{"train_examples": 195000, "image_size": 64, "encoder_norm_position": "post", "encoder_mlp_ratio": 2, "encoder_moe_every": 2, "optimizer": "adamw", "ema_decay": 0.99, "steps": 20600, "warmup_steps": 410}
Rows from block 5 of the encoder of a small model that predicts nearness at each pixel, named by matrix and row number. Rows with one number within an expert belong to one neuron, the router's apart. Each number is 500 + 50 x the weight over its row's rms, rounded and kept within 0 to 999. All counts start at 0. Numbers have three digits each.
Before each expert's rows are labels from the 100 images, of 14976, where the router gives the expert most weight on average: "place" is the part of the image that holds the peak; "strongest on" is what is common among them. Only what is clearly more common there than usual is listed. The data: rendered solids tumbling over patterned floors. In brackets: how many of the 100.
# router: router (encoder.blocks.5.mlp.router.weight, 8x160), inputs 0-79
# gate: expert gate (encoder.blocks.5.mlp.gate, 8x32x160), inputs 0-79
# up: expert up (encoder.blocks.5.mlp.up, 8x32x160), inputs 0-79
# down: expert down (encoder.blocks.5.mlp.down, 8x160x32, transposed), outputs 0-79

# expert 6
place: top right (42)
strongest on: count: four (81); light from behind the scene (51); green object (38); cube frame (26)
router.6:513513505510485533412523503516507514512517514498506515514480134509509508516475481516508493519517513508505505511447523487502519509495508516509507508520533514472519512500506504520501515897516516492508512510516502520521512511507476521517530511
gate.0:510508476531536439483489511515513519510465519533517491486668593505512499507640549511448609514509513484519508512528442597519486438486510503533462573515465512607517530516507570515529515508522507550461517518518446436471504520537544494527466497
up.0:497490526463472569531512493488487494490539493480499511503332414495486508487359448503550401489495493523491476496472562405489518555516486492470554436490531497393488479493498437492492486486488492454543493491488559580533494476476472510480537496
down.0:533545529526570575445558412500532547541561536457552565545571590510528564564431435559566414557539538554536535531518575521510569564558528544508570466551590501515557540544522498485551523557526551548562538528580554580566532487459455560558572503
gate.1:491521494518494501624477475532521484527498505541486516535438448506497527564406470514516500554523525529521500487286501457478501528520493499506520483506307487465487537476484547506518529483500507527497483528527547501493511489537440543521527508
up.1:491470480469483495459488486488467486483494515516477509509510451487497480497508488497501491491531516439498474482746492498481502492509513465478506524501750492482511524468496498513513529457453505496478464500489490510497534510502511526495508502
down.1:491477506503477452586496561505473494494476478507473487494459310506475478487543557474474563479470473460482501491485465450506464481471479491497474520487251491480464492476481497524491494482495476485477494483496473463485482493511512467485479490
gate.2:492490486503505511590515467489498501517498496503510501501482535490504507499466474497512499493491500491503510504743507490489489515507517510493508486503859515484499503506507507514513522511496510495505502498495507522515457501530467503508516518
up.2:502505524497497498413502527507510492504493508514510488493508433510499500502516519500494519517515504510490459502247495498523500493508503505503494520510142496510500499475492507508483479472503507521489504515511485484489517521459524506503494483
down.2:494488477493509486556487541505491510487484499556494471492434243496501492485480520485485503508475493501494444500305475505500496477501502486508480499472540505507479479499488471486490483467487485414498488490483480504499489501490556501485496485
gate.3:506517471522518510667508486525501519513505506516511502506442544478498535517453476513530495509495519512533484509807504474485505506501491506505522498514805493491505504505496510504524495516509496517520500512502542513504469489509462508507514510
up.3:495475492491499499412507517492491490486489509511487498502524434497501480494518499502478505489503496485492477502229500527511504492501510501489485519492190488524503499499513491520514502497501494508480486505496475484504518501474512496507494501
down.3:499479483498496484539481565525490479482458510531480464470418234507491472470535521478481540484481486470491463489366485498507480473465486470509466506484518508505465482475513484477493483465484484451479498475497476452484485498510530482475490499
gate.4:514526479513538484717504459546513513487488501488487501537404585467510526519400464478520475522495524498549518489328484487484515484494503511493503495498231457518493520488494530478507532498510509534508512532513532513483477466531430505500473518
up.4:509506507485523524439495505497516510482486506472484481492487395560456463511493503523479490497536499494504557504686501509494487505518495510516474485526714482509496501485465506523475530502521505471483498503483481487504522479557504508491498497
down.4:472502489492475435597469569513503493480472471533464482484442394510488478465510579470473557481469469458481494482617467452498465480467496497487457500475226495496476491463482489526470489461474478477476479483475458470473479515516513471485476485

# expert 7
place: bottom centre (27)
strongest on: count: one (96)
router.7:486486496483516510669490489489473495483491478495472497489446554484484479476446507484483500492489488496478485482602508450493474490477481494479495486490648485466490486461483485487474489362486495493484485487488490501464484484486549487485509484
gate.0:488541465558433446577535503587463564560471495547570497555496482426555520534440530541521493531585437536524459519616509489456566529471475518434494520599471423468514525435439485478511520521516520487535488514464485529518524549448498516512460514
up.0:462540618516513483418448510500518541493519499458522454410509457522443457543443469458466424529483514573481462516693488459523461530494559519466513414415575485495456431478499540475429493565456540465468518467526445481429518464525489507501504536
down.0:468458537502540512563468498485479492510428472523454462422498619604508550444547573413524438400483558530497512454233493499546457510467507549476515481505508488462465489444492470528570434555495482540533503563507481476518434484468439484538513540
gate.1:484578452483588499702519539547536479494477518592490573514439474493491531479352532520517434515470509540472533508588513451489581511498453515513470440552514434470464511475401517535455517581489513554524524549563542472510462476435437543569502471
up.1:483548563529525517453523413457495453533562491594417502477477366567510495519448403509391504470494525500412517458650387480469437476520492507476569370488532523497534514433489561449525538519440540506475540439487488525462460453522318473497503498
down.1:391492460521532512491490531450531449496545544564533511489438610487548493442398477490521486534419496491474410413274439458518497516492491493498453399407509448487497524508568418539501498541655438438518476473503544502550504445475494540510522458
gate.2:470545481481532378559525471533525517470478464550444469501499471491527623548472555492491444476516507459534557479590479566530484506493488524538393466486503461605501535510489478467508524456501518516518513510542501446450473468542490503487457489
up.2:487528552439531405412493474500519484489523481514465477493594499473505579526548550498461457456514508475506548503443486575515495507496482506540418495480471498642498471561559483466505494433489517488578476490522460437423466491563522507494453521
down.2:416456432461503560451475458481447465409532460407474433450513466454453488472497417522536386447486497531508496429583517526471445519458524539457501400522476431538444466523458402470538460408470446469502467466511489464539389388529399450501450466
gate.3:474567500475586398564536563519528516511493505602467536499523480496563604508467539556498436500511512477536500528569465564504485515505493547511453483517552459588521536486511484502522537499517563473537470517513483455459457473487522478489489448
up.3:518517616531524395470530518529527514536537476556507518474561502520524570536508542521514491500481542488557580512532502566526508510516475555559446506494584516599499490570509523493526494422522530478554496525512527472438504497527497516490508542
down.3:494571450477558426368495440509444449488477535439491520487557486410551611441478372472517463545490449471445475484453556550403514474445384478486555492468557457455525503459495411512444473446523538405496447511530520486509467521415484506522492447
gate.4:461535495556544564547571467505545481553512559681471527454432415583503470503470534484497466499537511446491550478401550495504584555493470530485503420505488510491485583469520464559536548492503551491503422544556505475525473495498379461517442512
up.4:460506535514422477421445455476537470492489505389554462438546539438498571485542365461479510491451524512517563555399453584496498408480523516496433548470492512518461433569546555437557427479479458512528520487478541484433479409477504563473463599
down.4:496471492477496480530464567577498486526488519532485528537507559560465475511467504455494460487567516499517499466179485378536506535570522495505528435453487539514492448523489564589551468464491467521448551476490489495470472560541468439463534527

# expert 5
place: top left (62)
strongest on: count: one (98)
router.5:473475469467461481455474473472461475467474470479447466473440644474468461456428478461463476475466467452468474463546467446474461466447465474474457474462598473416464472446474467470451472407470467472466465471463469475603474473478425462462473476
gate.0:495547477488538472717478489539475493520471483513516485476333451536490570500364512497517477459515502543545507536478472459564421538462485481496545431519534452425490531531429511505509505555511489534480457488580542467500489455525443460510461432
up.0:502500549508554545524503518585544492517467501547517512501442406519510436496411363512491457513445443543513549527509543416437453494482487497470462481453409399585547514549534565522491528529503519613531439545458513482503455397524357520512514516
down.0:531499537522512572526422569538522573468544546460538535509427335449558561468414515524507477474556514546554531492441495467537551521501538490546501463475346472483574494529495461488575496479620466519560582486590536532602562469447521473532518490
gate.1:496517557449541462647539444542499556529442400471518499509405486521540456534397412523449491551525476521540504518548482461531521540491513416461458442543393498466536538439463494495501525477484462491529458487531546499505439449581485501481522474
up.1:500558523545458581602539472476485481543552532467481550601399529445378467443438517574479473540441507521499482485442444456487431479527518567534571471487567505501465564504461518462461546529509520541498467493544450518554536513491418432505537590
down.1:548507516541514536397535499522561560531478525447640537506509351432537557545501506560481517538559493541484450518465531456514510517532545531520521511480279515494560509469500499584440501390489549482530499537470510492564498556552530444437544526
gate.2:563542508470487485631510487524497520537521462485492556556428525483518524517415526499503507559518488534501480488254492423502525534462494458515529456557201472501496515487415527545519583517494518541469473515523540531534552479533484533532496544
up.2:499540495476498535651514487501458485504479509489522483505423608496465496482403514478497567521516544522502524541460526480507482522488516503476515439526179484515487485519541557511539522500489498515517512515536511488461504503544485496473492511
down.2:527543582481474513543519509493462504561485525534511494513496814552505532412504563498427475483476561501482515502349503483550499547504496425518507507486537523432485460475543471485474533525482490505493556456475520441506543510463557531450491452
gate.3:481506453516621514699500538512481553514504477585478508539343468491501485503382470512499429516508454471533490513520498440540505538500510507500483477514722451442498502452447467492501539540484489470500468513491490452506488458460419518535491458
up.3:517475545529607536629502550492468476504494557599494489462468380492473485453413470523499479537491477538507493484594542503550503503512493493462526432493643528521491532518570532498519502557466539501458510536556479481523483445534411470509495460
down.3:419505496518537465576460534506487571510467468533492478445522906542510469469537557497459520511461461505492488439323539536487460485505555487488425448468448503468520471427488440516460468579487500526475514474530466456500502507482584480491446544
gate.4:527540464532587529657508535536491526506482502572490547509385480501497506510366498508497450503533499463515479490387508447531514491515500505513517467483561465452511507459445479505495540579503491469508494529508505510524448443482450508511525457
up.4:514489487509556502634489522520507472476506527604489529536435469540534469510434453515508456532496482484514477554388555496462523552506448530523516478484516486536522531513536544532499514525452512522523529553535518557527469456506453510499478504
down.4:481506510509555424587461483475500514489509484547501523516513942508534506460448533535454525485501473480472495457392502461539515470477529473497516498459420481517539504442457521535509512577497462501472477502444470519483523486473534498510505451

# expert 0
place: top left (44)
strongest on: count: one (100)
router.0:504503505510521467477492504501525498504497505513520489496578492502505510510587507504505511491495503523519505512615472563499512499507512495507504507506645505585498502532508508495533497533506498500510503506500504493433502501505571495506485503
gate.0:494484437479587484471468534520540523511432498568539441524504516554504554482434475478528447523500488556468409494576527425493514470501460512481532436447657476463512464525505503564443400563475514468549496484548516507471511482422498524501452415
up.0:543526494508431492547488405510523468531486462488472577518467431505454508493465474530458559577577526497490588539427482544571532585520510539503558582554368491533532553448465540505515616434541524509492532538463524524530527547528476537519544581
down.0:478409508510604472425524538449461425490454472490515430447517602448509505505541520468539426475541425540505427521559436507380514501498484512509425354526503535521471515481553451496524468604451528373493492502533442449507528405461572443486535501
gate.1:523565565499561462702475463497573516478514532560497484467402376541512527474378474538547484539485486532527438518570477411463498465503519433561519446501620434543529517481431599513484537484434531514433471483505476524465522500435414512501446534
up.1:557517457472481530351528572470470487456497474515473522578472601467455465494578573459456580541548493512427539484425509497476551513510494523553460570536392481475483493525463436501450457453487465467500445481442445576487455580566613527423457531
down.1:509519521456411433455586446475527414562512544500544490546475469493458542498469463480546522561541460524588521569604450513401469556503401491460490505563502546548472545483498566554520562428626487567530509541494452495484524516530438525500487565
gate.2:490594497530515496780497462519524578538534517532493508559347409516529472499418455502516496536486554524477489545525518449522458485519463504500532456532593537488534536481458568491484531515506530510497497559593495496499472479580422503531519465
up.2:520500473533469494281465485503554481519486513440494495528619598509474479556604559543431505557524518509459453490473436501459558470499530475452517495470378459521550503438583480467504488512542530485534493515489474490449455552539580513516533521
down.2:468498490401442518422494484434473511445536507415391471515576508477515497463560465488553519483575537509435535538521431595450536531564475472499469577489474486556516553509565538514505546363551493551464514510530577547499499540509460499537451631
gate.3:518566524468531513711512477530530545513485519502513535514365350520510534573410444527571481551536563542542506510558497500495562542551536540541494483518468511499484545459440570492522539468484496595536513538528547558508462502537423536520500516
up.3:501477466493459555242511529473471522491513486464512524517609539485539482527569528529493480489495493483480463504392538560492511502504520522501492505464332492488534466520551483505487502535494503475512483516524468516531528508520551498490504477
down.3:522450453505441498366502470474504473518483522521485510510655421427476501522669470515496463426498497490467539522429547597459502504493480433503487503534591520508472559490539545535541477478509460505489441515488510537546584539474508517517408554
gate.4:512527393453495479576468488538477404528503493547515503548447479532490458524433466543504519559542473541442558485491458392523450452443431472508561377534448500391502565501407560554507479549503533517552493560544447549502536512496466533501479439
up.4:413443522492472533450453558472546528488514556501565532508561495549531519482592532482474437586467498513471473485586574523485534588513535462497440485416534529577449453465596464442376472442480543544466495474517433492482444544494556487472551483
down.4:504578465470439499536476401523514542494429515443509472551480397494477528540488489501463528517532454509464526547555566496413579547486545461456402546515449520508469544520491621495493592389496545573547483481477519525493548528589404477478479592